config.yaml
arch: "swin"
model: "self-supervised image encoder"
dataset: "larger renderings of crowded toy scenes"
train_examples: 45211
image_size: 32
crop_scale_min: 0.3
horizontal_flip: true
translate: 0.06
color_jitter: 0.6
method: "simclr"
norm: "layernorm"
norm_position: "pre"
activation: "gelu"
mlp_ratio: 6
head_dim: 32
fused_qkv: true
bias: "none"
qk_norm: false
layer_scale_init: 0.01
parallel_block: false
inner_norm: true
moe: "expert_choice"
drop_path: 0.05
num_experts: 8
moe_every: 2
expert_mlp_ratio: 1
experts_per_token: 1
shared_expert: false
patch_size: [2, 2]
depths: [3, 3, 3]
widths: [96, 192, 384]
projector_hidden: 1024
projector_out: 256
projector_hidden_layers: 1
temperature: 0.2
residual_init: "none"
optimizer: "muon"
muon_scale: "original"
lr: 0.021
momentum: 0.95
nesterov: true
orthogonalizer: "newton_schulz_5"
adamw_lr_other_params: 0.00092
steps: 5700
batch_size: 256
epochs: 32.3
lr_schedule: "poly"
final_lr_fraction: 0.05
warmup_steps: 170
weight_decay: 0.03
adamw_weight_decay_other_params: 0.05
Rows from block 5 of a small self-supervised image encoder, named by matrix and row number. Rows with one number within an expert belong to one neuron, the router's apart. Each number is 128 + 32 x the weight over its row's rms, rounded and kept within 0 to 255. All counts start at 0.
Before each expert's rows are labels from the 100 images, of 14848, where the router gives the expert most weight on average: "responds to" is what is common among them. Only what is clearly more common there than usual is listed. The data: larger renderings of crowded toy scenes. In brackets: how many of the 100, against the usual share in percent.
# router: router (model.blocks.5.mlp.router.weight, 8x192, trained with AdamW), inputs 0-191
# up: expert up (model.blocks.5.mlp.up, 8x192x192), inputs 0-191
# down: expert down (model.blocks.5.mlp.down, 8x192x192, transposed), outputs 0-191

# expert 7
responds to: count: two (41 vs 19.8)
router.7 [171 161  97 193 113 114 127 146  96 163  92  78 116 202 136 137 103 153  93 164 125  65 132  84 185 113  98 127 139 131 151 122 129 108 112 126 103 140 171 164 155 150 126 119 102 100 100 143 156 163 151 126  97 175 146 140 170  77  99 103 116 127 137 164 141  79  96 120 126 129 169  84 121 132  91 152 195 107 119 111  66 177 151 102 108 122 139  92 106 148 171 179 146  95 174 133 122 156 110 139  71  84  71  61 182 107  78 158 129 144  71 106 151 164  71 100 138 213 162 118 151 106 123 124 116 181 143  91 144  69 156 104 121 126  91 132 172 107 123 139 156 144 122  73  96 122 108 122  97 134 104 112 122  51  70 126 165 128 143 181 160 120 123 109 155  55 100 139 146 118 101 119 126 165 172  97 143 166 102 165 184 184 129 108 135 156 132 160 138 113 183 168]
up.11 [170 121  74 169 129 170 109  98 183 185  96 126 142 107  62 170  75 106  70 125 156 114 129 113 145 142  86 141 141 122  88  90 144 121 163 145  58 161 151  79 117 101 174 122 145 115  94  98 150 158 103 119 103 136 143 105 159 114 140 164 114 134 138 137 120 109  88  98 115 139 164 139 111 109  98  82 134 144 166 123 130 117 104 106 115 139 125 173 143 135 184 138 125 143 170 133  96 135  99  85 114 113 143  85 120 130 127 101 116 110 109 163 122  43 198  81 183 207 116 149 160 107 166  97  66 148 123 176 125 150 141 160 135 122 153 142 138 116  64 129 150 165 117  90  98 116 126 132 149 134 124  80 105 124  94 209 213 148 146  70 128 188 142 117 114  74  73 149 154 144 136 119 191 211 106  49 113 125 154 140 111 101 158 165 159 116  93 133 166 105 178 120]
down.11 [128  98 136  99 126  87 122 142 109 161 146 155 119 109 163 133 101 123 145  72 146 168 117 164 196 119 155  99  73  94 157 134 158 136 141 125 153 133 106 144  64 183 130 120 110 143 100 228  74 111 168 127 134 107 160 138 148 100 150 145 183 100 113 103 148 146 182 133  89 117  82  53 107 190 137 175  84 141 164 150 135 128 124 178 159  90 162 118 116 108 111 168 133 104  99 138 127 130 131 144  76  95  85 138 161 128 127 161 114 155 123 129 102 193  89 102 113  32 134 168 157 185 113 116 111  96 140 118 168 128  95  98 113 166 146 137 124  79 112 141 153  87 106 154 121 111  79  93  93 137 154 146 159 137 130 129 133 134  95 117 159 130 176 107 142 157 148 115 118 127 116 140  77  44 189 163 156 245 115 113 141 104 186 110  87  83 137 121 137 158  99 182]
up.12 [174 187 117  93 139 148 116 145 130 132 134 108 118 135 139 170 126 130 133 166 139 123  90 104 166  91 119 127 129  89 122 127 121 103 170 120  91 152  95 128 165 149 130 133 111 128 197 134 175  45 128 154  98 139 141 152 143  64 137 122 125  36  70  97 131 149 152 118  90 138 123  68 202  86 143 127 127  93 142 183  78 162 154 123 134 122 183 122 161 118 158 156 105 117 101 170 128 169  87  96  86 103 101 103  90 214 152 154 111  94 128 143 105 148 146 143  95 115 134  82 147 158 111 140 124  97 183 129 128 125 181 117  97 136 129 158 163 105  41 127 190 121  92  71 118 106  86  97 158 109 132 112 129 140 147 105 101 112 189 126 136 149  65 118 116 176  87 118 146 153  78  69 115 157 154 160 182 235 126 131 136 105 118 164  87 159 153 162 131 119 171 118]
down.12 [ 58 141 118 139 140 108 155 156 153 135 144 103  87 126 135 121 140 164 131 144 117 143 150  60 116 119  71 140 156  97  88  78  91 167 130 123 108 131 100 163 125 133 128 118 145  66  50 161 145 212 178 112 119 122 141 120 174 161 170 162 120 135 112 101 170 100 105 158 166 150 115 193 112 180 124 147 101 151 166  80 149 108 120  87 153 155  67  99  29  91 122 129 123  79 146  97 106 115 150 148 195 147 121  67 154 166  57 104 137 150 151 122 104 168 172 137 144 116 132 138  90 113 148 172 134 110  61 130  43 119 107  95 110 103 155 118 176  85 124 113 156 164 127 181 113 125 109 116 146 120 170 104 150 146 123 131  54 154 100 142 135 127 120 160 112  80 130 160  87 111 127 170  86  60 120  78 102 111 138 114 137  82 130 108 154  84 151 118 133  86 137 179]
up.13 [ 76 107 140 174 112 117 123 127 170 132 127 164 173 107 143 105 164  97 155  87 122 120 169 149 134 110 113 133 127 133  93  97  70 176 112 123 129 113  94 150 120 103 174 162 185  68  86 138  80  98 148 178 154 101 123  82 104  51 202 161 169 165 119 113 148  94 128 136 191  96 135 131 164 127 173 111 174 148 144 140  92 150  82 148 120  74  85 145 212 118 107 130 108 150 159 107 113  91 125 144  89  99 137 132 134 156 176 128 125  81 153 111  86 163 161 152 171  71 132  68 136 168 106 133 164 127 175 160 115  91 131 111 104 112 146 146 108 141 136  65 173 131 122  87 150  78  86 118 128 204 142  99  57 142 118 113 153 104 144 107 128 155 126 182  67 109 124 139 153 192 114 122 119 120 115 149 144 109  92 150 103  98 161 127 200  77 105 178 138 134 119  61]
down.13 [109 182 128  80 101 160  87 100 177 165 150 139  69 174 131 156  79  99 121 128 137  96 115 139 135 123 122 119 164 159 147 113 136 131 122 130 123  71  32 156 120 111 163 106  86 129 132 138 129 196  77 134 131 150 130 123  93 122 188 153 125 134  89 101  86 130 153 130 141 170 135 124 163  45 108  88 106  80  94 117 108 115 118 121 166 158 135 108 158 161 170 152 131 180 127 168 113 123  96 122 124  92 133 140  72 176 140 105 104 142 157 121 168 103  94 129 104  72 123 140 173 106 155 112 160 154 139 127 112 124 156 100 123 111 153 108  99  84 132 168 141 163 104 133 104 156  97 143 139 106 134 156 135  79 125 101 121 129 177 144 155  77 195 104 255 200 132  78  98 128 156 101 133 151 137 181 176 173 117 114 184 171 186 107  60 130 159 139 134 141 110 168]
up.14 [125 141 134 151 102 172 168 116 149 133 139 126 134 155 143 135 163 134 120  95 136 124 143 114 194 129  78  88 111  88 160 103 110 107 108  77 147 121 101 155 121  76 133 132 151  85  53 165 125 166 144 152  88  92 124 109 106 128  70  97 132 120 139 149 177 120 130 101  94 104 122 124 200 105 182  88 132  97 132 124 140  95 102  90 128 105 104 124 174 156 115 126 126 174  75 144  54 117 174 168 121 157 108  97 166 147 131  76 101 204 121 125 180 119 102 163  74 129 183  97 136 154 162 138 155 176 179  67 136 135 137 117 197 162  56 107 111 114  48 161  80  94 242 130 110 164 135 117 144 153 129 156 138  56  75 161 168 110 174 125 158 134 174 109 144  96 134 131  99 115 131 121 121  93 156 114 123 110 137 130 127 163 149 186  83 111 128 131 139  77 119 135]
down.14 [ 63 167 123  77 139 125  98 121 170 116 180 139 164 102 212 134 146 159 142 149  79 170 126 175  94 149  94 117 170 121  66 163 116 111 125 126 202 136 105 103 127 131 146 122 167 150 118 103 180  59 205 124 130 108 118 121 103 110 190 145 152 123 126 154 158 129 152 161 124 101  77 134 174  96 120 131 130  75 165 160 126  81 152  74 226  94 137 137 150 149 140  48  98 131 116 138 116 159 135 143 110  92 172 113 103 106 154 184 106 138 156 128  65 109  78 115 165 118 121 133 149  89 171 137 186 106  95 159 119 135 139 154 164 140 159 119 151 121  54 137 125 143 148 104 142  93  58 146 109 118 148 109 138  89  69 144 164 111 149 120 148  94 121 115 146 108 146 150  68 153 143 111 129  83  96 123 135  81 126 127 127  81 205  79 121  95 162  94 121 149 129 162]
up.15 [134 145  85 136 146 133 206  90 137 106 120 151 128 103 103  75  97 100 150 182 178 108 151 120 151 211 155 147 167  96 172 126 152 112  85 156 131 108 134 119 103 132 113 146 136 181 175 106 130  72 183  78  87  81 140 146 116 145 144 134 114 167 102  95 106 124  77 174 118  60 111 114 126 151 123 110 150 104  95 142 132 105 131 132 165  87 123 142 155 124 127  88 167  84 153 108 168 194 165 140 152  93 131 115 102  87 115 114 150 149 148 111 142  94  93 156 108 107 124  78 128  79 156 161  82 166 115 163 100 122 149 143 193 138  97 113 117  85 125 131 115 117 169 145 110 193 144  66 105  82 122 155 132 100 163 129  93 118 130 203  84 131 196 164 145 126 166 146 111 166  94  76 143 189 141 181 158 141 200 132  81 153  60 123 140  45 107 116 132 140 103  99]
down.15 [ 73 123 140 143  97 130 102 182 168 123 134  58 137 169  93 125 121 123  68 129 147 123 104 104 117  86 115 115 153 112  95 161 125 124 135 134 108 132  87 150 139  96 113 101 109 116  72 164 183 148 117 133 137  82  77 131 137 139 187 152  87 107  96 121  78 159 142 114 156 119 150 122 107 142 143 108 124 112 132 130 137 181  68 145  82 132 179 120 133 141 155  42  98 158 123 175 158  78 113 113 111  99  61 142 137 107 197 116  90 136 126 124  18 165 142 153 157 164 136 124 157 141 120 149 109 160  78  86 192 138 134 149 142 160 152  89 109 159 122 151 142 182 117 106  95 130 148 148 154 117  70 136 127 189  40 122 120 140 129 110 115 189 152 119 125 124 148  86 113 141 164 156 128 137 138  57  76 198 121 153 116  83 110 150 188 215 121 146 135 180 118 128]

# expert 5
responds to: count: two (66 vs 19.8)
router.5 [102 111 130 168 126 108  86 144  99  73 101 181  94 102 121 132 135 162 127 132 113 137 150 151 114 131 142  77 129 135 113  94 216 169  73 202 164 117 179  60 130 185 122 153 177 148 108 118 180 151  96 148  95  74 132  65 133 144 111 133  91 157 158 145 145 143 112 123  50 151 118 213 114 124 109  83 116 145 138  93 153 111 164  86  73 146 137 134 172 120 173 100  51  87 139 116  81 129 116 163 197  65  66 150 155 185 152 145  98 132 105 120 141 188 149 128 149 111 145  73 114 144 109 194  88 101 168  48 121 142  85 183 168 147 127 116  86 134 143 105 156 146 120 142  89 107 137 163 161 166 110 125 151 133 133  91 121 114 119 111 123 124 116 132  89 144  98 141 165 109 117  95 160 149  75  99 142 131 116 103 111 129 103 147 127 159 115 157 127  78 159 149]
up.7 [130 106 144 180  91 190 121 104 163 115  71 176  63 109 101 139  78 108  85 172  65 117 100 140 169 142 100 154  96 142 101 149 135 135 158 156 174 150 125 124 145 116 121 160 146  88 131 139 115 137 168  80 151 139 167 128 170 168  97 137 157 226 125 137 123 133 110 110 106  78 123 190 125 145 155 158 194 157 179  91 107 100 129 126  97 178  96 145 153 133 103 145 149 154 122 119 137 143  69 144 130 170 110 148  76 159 111 120 151 126 171  81 110 104 158 107 129 176 176 134 125  96  52  76 133 121 149  56 163 105 127 121  76 116  99 158  63 117 168 160  62 126 110 126 132  76 104 148 113 128  60 156 156 102 132  81  89 101 182 120 156 130  93 100 132 163 152 172 111  98 181 106 139 112  97 153 173 126 193  91 134 145 105 130 115 150 153 118 110 151  73 159]
down.7 [114 184 137 181 129 161 140 150 163 106 100 125 148  33 150 120 135 143  65 126 149 135 114 169  98 105 166 129 116 144  58 111 128 175 182 121  79 141 184 159 132 198 157 137 118 102 114 109 155 132  79 119  94 124  53 116  99 103 132 155 175  99 127 140 118 141 118 149 152 117  88 121 193  59  84 127  90 138  66 145  63 135 112  96  79 152 124 176 166 145  63  97  67 168 125 172  78  69 143 107  87 119 169 118 143 127 108 174 197 127  87 135 151 119  92 116 161 110 125 165 143  91  79 128 143  84 175 135 126 119 139 134 126 140 113 147 160 153  94 174 156 163 118  58 136 110 152  79 149  87 117 170 109 135 172  93 101 144  97  97 107 126 118 118 101 161 115 180 156 124  69  91 115  84 140 157 154 147 127 123 100 154 118 170 155 132 103 117 128 139 132 175]
up.8 [140 125 125 166  95 145 107 101 110 133 148 136  37 104 113 100 102 135 193  91 124 118 138 140 139  93 204 132  59 163 140 169 135 105 102 159 174  95 148 127 151 138 151 155 157 130 133 113 128 173 112 123 182  97 124 103 107  89 106 184 144  95 166 127 155  92 131 118  82 139 125 149 163 104  99 154  59 142  71 161 170 110 138  87  77 198  96 166 197  89 100 136 107 140 112 144 148 136 189 103 114  90  84 126  62 171 104 105 102 157 131 128 136 157 106 198 113  69 157  97  84 180 124 116 175 153  64 125 159 152 167  79 115 116 132 135 117 106 118  79 176 119 167  92 121 171 101 133  93 155 154 129 184 133 187 167 110 159  75 142 149 157  99 128 127 121 188 149 146 145 104 102 184 127 114 102 152  87 135 108 119  78 126 126 161 173  87 126  99 110 152 133]
down.8 [144 150 100 112 130 133 115 174 182 135 135 100 123 134 128 112  57 149 111 107 127 157 188 222 138 110 107 168 111 103 132  95 104 101 127 126 172 168  80 145 146 156 139 122  55 133 104 136 148 188  71 129 106 132 123 163 108 113 184 166 143 143  76 185 126 105 107 166 156 115 108 168  98 121  89  94 130 101 125 140 146 100 169 170 137 103 115  70 119 118 171 123 134 176 110 102 169  83 176 171  98 123 126  86 169 125  99 175  97 179 133 130 223 130 155  56 153  68 127 178 168  96 111  51 116 135 173 142 126 132 156  71 149 113 109 129 110 128  82 116 130 127  74 107 120 118 153 115 115 141 138 142 127 138 140 146 149 128  68 135 144 128  90 134 111 104  44 146 137 140 126 101 110  50 124 155 150 177 126 154 185 121 128 174 101  95 111 180 127 168 172 139]
up.9 [144 155 143 153 121  92 132 158 148  65  66 164 180 161 110 135 125 138 147 128 155 118 140  69 119 122 105 132  66 185  40  96 141  90  96  82  76 131 191 157 169 111 141 104  95 148  89 164 110  77 113 131 151 141 135 190 115 119  92 124 130 152 125 136 135 104 135 101 128 110 134 125 102  92 155 159 179  94 109 123 105 176 142 144  63 203 115 141 154 173 136 153 154 134 209 145 123 121 141 130  96 120 150 162  81 148 180 119 139 118 176 102 119 115 102  78 106 111 154 155 151  31 110  91 144  88  86 105 166 104 145 109 162  75 125 101 112 148  60 181 148 111 148 175  94 122 158  82 127 125  84 129 127 125 150  89 159 142 119  93  81  76 156 129 140 151 172 127 140 126 107 110  89 138 153 133 128 111 150 189 125 185 142 135 169  83 134  97 173  98 151 191]
down.9 [117 143 144 111 147 155  50 124 129 101 132 107 186 108 100 151 142 154  45  89 122  67 103 127 122  83 120 108 129 108  87 124 146 151 132 129 140 212 160  66 119 102 130 166 173 225  99 153 112  97 132 141  93 146 106 108  91 128 178 136 172 119 109  66 111 114 106 176 101 111 152 128  87 126 158 105 126 141  78  91 161 154 109 160  79 187  62 174 153 163 203 121  98 175 172 188  98 155 115 109 124 118 134 138 151 152 131 158 122 134 105 128 120  36 156 145 120 170 131  77 124 130 142 127 148 140 129 177 145 133 156 110 150 120 160 136 128  99 117 135 109 116  85 146 127 121 168 178 138 130 160 105 122 105  90  84 150 134  85 110  62 143 195 168 102 142  95 130 115 107 125 156 126 120  75  99 172 191 130 154 107 137 119 182  71  98 129 153 115  94 166  95]
up.10 [214 136  92 182 166 130 117 133 132 163  96 118  69 132 202 142  64  95 137 146 104 105  94 169 113 130 110 141 138 122 217  91 155 119  94 150 138 148 203 181  69 152 117  73 123 120 173 119 182 174  85 115 120  93 133 159 136 113  65 146 138 110 121  89  98 119 105 174 133 146 110  77 151 105  87 123 123 168 191 113 111 128 168 164 153  87 129 161 123 158 150 132 131 107 165 135 144 129  91 126  68  62 107 100  93 135 106 193 124 154 140 105 198 151  88 130 147 138 124  92 138 116 195 161  95 141 121 136 156 137 157 131  75 121  82 123  95 143 191 149  67 121  74 105 182 126 134 127 115 139 108 121 149 142 121  56 120 118 103 180 127 164 120 113 144 107 108 122 122 144 153  91 135 167 159  35 135 142 118 116 165 113 116 138 120 156 142  72 128 138 139 121]
down.10 [136 133  94  97  97 143 136 143 106 147 125 146 217 132  58 143 167 142 123 147 140 113 107  82 129 172 142 112 124 163  63  95 150 101 100 127  60 137  46 132 118  89 147 122 146 127 133 133  71  85 174 122 105 122 138 133 104  91 138 108 128 133 112 129  33 160 125  79 137 138 140  65  42 131 141 148 133  97 162  65 105 130 166 132 183 133 144  99 129 118 142 116 172 169 115 123 116 100 121 140 137 123 108 120 133 138 121  78  93 128 123 128 138  70 114 144 169 229 116 116 163 100 166 112 128 173 144  78 124 134 171 146 120 145 156 112 154 118 147 144 184  86 208 113 112 139  62 142 165 134 173  45 168 105 142 162  87 159 140 111 159 168 132 129 152 103 127 104 134 162  59 181 135  94 173 101 111 138 133 110  80 162 147 134 109 111  71 106 112 100 103 151]
up.11 [137  89  59 142 118 113 104 142 151 173 148 156 110 112  80  69 159 122 117 221 133 157  91 118 108 136 139 131 132  95 171 102 100 171 112 156  75  48 152 139  68 181 113 156 100 115 122 129  79 132  76  87 151  82 119 103 135 133 121 133 161 142 122  89 164 133 176 142 111 120 163 112 133  92 105 131  71 122  98 144 118 152 130 124 152 143  99 192 156  92 176 108 177 123 161 192 107 103 103 136 111 105  66 150 114 170  94 138 139 145 135 119  75  92 181 182 133 119 119 157  80 137 168 210 126 147  90 137  53 186 164 152 176 133 172 147  99 117 150 153 163 133 134  70 150 118 131 127 132 141 138 131 145  74 122 170 105 155  96 141 159 130 132 194 123 155 124 167 103  97  88 191 173 164  89 156 112 108 167 116 137 150 131 106 163  93  98  78  85 109 118 116]
down.11 [107 115 136 125  98 110 173 158  96 123 159 138 159 122 155 120 111 106 123  78 108  93 180 227 119 146 159 123 117 122  98 146 162 146 135 127 153 217  99 162 160 145 112 170  99 176 104 177 161 130 111 118  32 108  83 166 207  75 100  76 184 102  98 149  95 212  54 109  90 176 130 220 143 110 132 124 162 106 139  78 116 133 141  57 139 136 189 117 146 115  59 144 125 129 113 120 132 135  84 172 137 131 139 125 141 123 152 120 138 132 151 128 134 164 131 100 151  85 124  93 182  75 144 151 169 101  93 110 138 132  88 175 156 148 101 106 132 141  91 136 136 124  80 166 137 128 106 118 152 119 136 134 142 172 158  86 193 109 122 142 137 141 105 118 145 169 103 168 131 151 124  97  95 120 104  65 153 137 121  87 170 121  92 161  87 138 114 132 154 130 162 112]

# expert 0
responds to: count: six (80 vs 19.5); light from behind the camera (50 vs 24.5)
router.0 [173 111 114 128 118 161 189  95 117 105 150 170 131 175 139 126 111 163  92  92 126 103 134 101 117 109  76 127 202 159 132 120 143 116 134 119 154 113 113 105 138 126  76 121 149 140  97  92 156 133 117 139 161 130  69 113  84  89 132 141 177  74 163  92 153 139  60 112 162 129  85 221 181  96 140 135 119 135 119 117 107 119 103 136 124 156 113 206 111 127 157 125 133 143  82 166 153 180 157 138 183 128 151 162 102  73 121  86 169  76 136 114 169  62 117 134  61 105  77 103 138 162 141 154 155 117 202 141 177 125 113 192 112 119  94 155  94 115  80 106 144 134 150 162 155 126 115 146 127 114 225 154 108  73  83 161 130 173 165 139 104 117 106  75 162  74 105 137 119 148 123 131 157  72 131 126 156 167 105 107 141 130 158 158 168 112 109  61 130 160  90 165]
up.7 [112 104  64  62 140 100 177 192 152 135 140 130 133 131 198 100  68 168 114 136 179  64  95 164  72 138 119 120 117 140 129 109 179 156 147 136 171 127 149 165 122 148 132 173 160  92 140  84 172 157 163 118  95 105 139 107 120 131 125 118 163 112 138  65 162 121 135 120 139  76  22 169 108 105 108 117  93 107  70 178 134 106 155 112 140 152 101 132 135 160 149 121 102 130  85  78 163 120 150 139  95 108 147 164  81 113 180  95 184 112 144 102  98 106 137 228 126 162 119 105 156 125 111 105 123 149 157 120 152 126 106 112 131 129 139 140 114 112 189 104 136 140  71 127 158 115 161 105 129 100 171 205  71 126 120 140 115 147 136 108 100  90 114 122 109 130 115 190 128 189 105 142 146 105 124 172  88 101 113  81 125 141 117 165 102  93 220 137  91 157  91 165]
down.7 [200 166 127 150 112 128 158 127  64 111 120 138 132 132 108  97  64 116 189 162 108 150 150 123  98 173  93 152 168  88 100 127 120  95 109 123 159 144 123 118 110  75 140 119 142 177  65 141 170 201 128 126 116 160 169 181 143  95 117 169 187 147 135 125 137 188  82  92  85 107 168 116  92 134 149  81 169 113 135 142  80 127 156 200  80  92 162  68 116 227 127 111 162 173 161 111 163 112 165 147 155 106 131 138 173 126 147 120 163 114 111 125 110  95 138 149 162 165 133 138  94 134 180  85 167  84  85 167 115 134  82 105 104 124 132 130 109 142 113 170 132 141 166 129 114 109 144 154 147 139 110 113 156  46  84 146 136 139 148 107 149 142  86  80 108  96 166  89 119 102  95 103  92 185 110 126  84 175 124  98 157 142  82 123  55 164  98 118 125  76 118 131]
up.8 [148  64 140 125 181 122 104 108 150  99 146 141 153  97 180 116 150 141 140 185  88  92  92 206 163 144 116 134 142 183  89 102 171  98  93 141 135 134 144  86 125 105 164 162  93  98 125  84 163 106 169 105 131  83 126  98 155  87 115 169 119 143  96  76  95 125 167 167 141 122  81  48  90 110  49  83 154 135 176 128 128 171  93 118 131  68 192 107  80  99  57  99 237 110 136 147 129 103 142 111 158 129 112 101 134 123 131  99 135 115  97 180 172 135 110 165 160 107 137 135 175  91 123 145 132 116 149 127 145 125 117 164 110 157  99 144 126 139 140 133 145 155 116 133 139 125 128 182  70 156 128  97  93 133 163 161 144 104 108 174 131 139 146 150 170 178 128 141 109 208 159 137  92 141 127 181  92 113  87 157 115 157  91 152  65 116 100 127 124 113 115  58]
down.8 [ 49 131  98 143 118 182 127 118 113 107  92 154  73  95 170  82 115 132 161  80 152 191 146 132  86 167  97 151 112 114 127 117 143  74 167 123 122 105 106 140  86 114 113 161 186 173  77 168 135 130  90 128 120 137  71 200 129 111 131 144  59  97 151  90 190 108  84 173 134 112 109 157 173 158 163 124 124 131 121 157 142  55 159 198 145 192 175 196 118 103 178 134 200 156 124  89 129 146  80 153 136 138 182  91 120 143 162 169 155 154 138 119 148 129 127 103 175  64 123  80  92 130  99 106 120  95  85 108 126 135 123  87 130 101 139 187  98 147 160 120 128  99 142 124 104 114 193 143 120 132 138 117 161 124  53 113 129 119 120 121 142  81 133 144 121 134 147 150 126 177 120 112  95 178 149 139  86 158 126  82  87 167 160 155  94 141 100  84 153 101 120 112]
up.9 [177 142 137 175 127 161 124 168 152 147 154 136  93 118 117 137 107 127 149 130  98 125 116 111  87 195  95 130 139 117 201 121 117 114 101 118 120 147 146 119 109 127 142 134 158 103 155 152 144 106 147 123 101 123 120 118 135 130 131 103  85 110 127 140  30 132 128 130 121  89  93  78 179 107 142 145 111 100 124 150 110 171 129 106 137 110 153 101 113  95  76 138 124 108 161  85 185 120 120  99 103 158 172 143 155 133 156 157 128 109 111 118  73 175  89 207 153 225 136 138  99 173 140  82 159 143  89 138 115 117 155 112 159 149 101 162 122 118 120 147 109 121 113 110 114 115 127 144 172 140 107 113 146 169  83 111 104  83 155 109 125 118 111 131 148 245 147 117 120 161 117  82  71 190 134 105  62 177 154  89  58  86 110 133  71 233  86  60 201 136 115 146]
down.9 [134  83 127 134 127  97 145 147  87 101 165 139 131 131  69 149 139  80 102 117 100  65 129 131 123 113 131 108 171 177  78 119 121 129 115 136 178 147  32 166 141 122 121 141 102 116 182  74 133  65 124 120 111 119 115 137 113 135  88 123 213 101 150 110 137 141 155 109 148 143 103 179 158 106 142  77 143 136 108  64 145 126 159 121 108 116 122 199 198  74 170  91 134 145  95 145 109  98 228  71 159 151 129 144 119 127 143  91  91 168 120 121 139  84 124 126 108  72 119 115 142 145 140 128 136 103 130 119 153 137 112 159 112 143  80  96 138 145 136  96 154 115 117 192 132 149 121 127 126 141 158  66 126 129  53  72 136 127  89 173 150 132 139 132 148  85 109 119 179 142 156 139 149  35 113 112 115 111 132 114 113 249 201 140 146 125 127 126 115 161 170 128]
up.10 [137 183  93 132 153 194 151  87 150 109 130 134 127 147 154  92  97 158 107 146 143 100 215 140 103  88  93 145 105 138 134  98 136 106 115 117 115 121  82 186  99 129 106  67 127 119 182 135 123 145 123 114  78 100  83 159 160  93  84 109 168 180 114 146 197  86 116 199 158 131 170 143 162  91 128 136  76 129 115 156 151 109 152 109 125 107 136 172 104 117 147 174 132  76 155 144 115 125 166 193 137 155 141 131 181 109 189 127 136 136 106 159  93 126 134 124 153  56  66 108 117 135 100 138 154 150 183 130 103 152 100 118 103 129 143 162 111  90  65 145  77 167 159 167 123 194 166 155  91  78 130 122 179  93  76 103 119  99 126 139  61 114 141 127 167 123 162 105 137  68 136 149 143 139 134  82  82 150 183  86 105 126  85  88 182  73 152 137  93 121 127 159]
down.10 [199 129 171 132  98 133 125 149 160 139 171 119 114  85 161 146 152 144 106 123 161 162  86 166  69 121  81 149 172 131 114 182 129 177 115 127 139 106 167  83  89  92 128 104 117 170  77 145 139 183 186 150  89 110 160 119 148 165  99 164 135  77 151  89  26 125 100 131  73 113 117 131 144 178 130 101 125 137 114 216  95 118  84  70 155 124  91 155 134 119  68 153  69 176 102 185 143 135  55 103 149 107 124 125 136 114 110 145 125 130  97 124  82 183 123  45 135 135 130  73 135  90 129  75  88 134 113 138 141 126 150 189 153 142 105 139 154 106 145 141 119  99 142 103 117 159 103  87 141 161 114 156 150 131 123 162 112 123 148  75 186  93 135 128 141 167  76 140  92 149 129 123  94 124 217 176 116 127 134 131  99 115  80 155 101 112 106  90 140 138 106 139]
up.11 [181 149  70 195 132 150 131 120 167 166  97 137 137 159 141 102 121 152 111 211 174 142  86 147  84 116 158 152 173 171 206 148 125 145 155 105 146  60  25 170 120 138 108 122 118 137 114 129  74 147 124 146 123 132 112 130 110 113 133 162 100  90  77 124 180 115 133  99 139 155 110 172 169  54 111 138 129 105 164 119  94 124 143 106 173 133 108 131 127 117 131 119 128 127 117 177 109 182  77  91 155 132 142 167 126 126  88 152 165 137 136 149 186  90 115 129 118  84  95 123 127  96 143 127 112 161 150 157 125 113 119 116  28 114  88 101 164  56 167 132 140 166 154  59 171 105 137 142 110  97 120 138 166  58  98 140 162 168 186  93  98 148 154 130  99 100 146 180  93 129 154 152 101 141 133 127  88 141 155 112  68  88 132 125 164  70 143 132  96  91 148 150]
down.11 [ 99 162 148 142 125 132  89 160 151 114 128 134 141 150  61 171 139 154 133 126 147 140 136  87  93 138 156  99  74   8  86  97  98 150  86 124 171 143 158 110 107 174  98  86 183 143 144 159  74 151 169 124 239 145 116 145 111 123 142 122 123 106 131 154  66 133 123 140 136 140  90 132  62 219 118 180 123  90  72  82 183 115 116 107 135 127  93 143 129 154 125 146 152 132 125  92 136 109  95 111  54 156 121 210  96 170 117 104 142 170 103 134 134 162 158 156 108 119 129 180  77  97 118  70  98 109 116  74 114 124 118 147 120 138 129 149 125 117  98 162 161 136  93 106  62 172 110 136 123 132  89 105 155 181 160 100 144 144  88 126 135 141 129  97 133 140 157 101 157 125  97 200 145  86 156 176 112 160 131 127 169 159 138 148  98 111 134 144 105 154 121  78]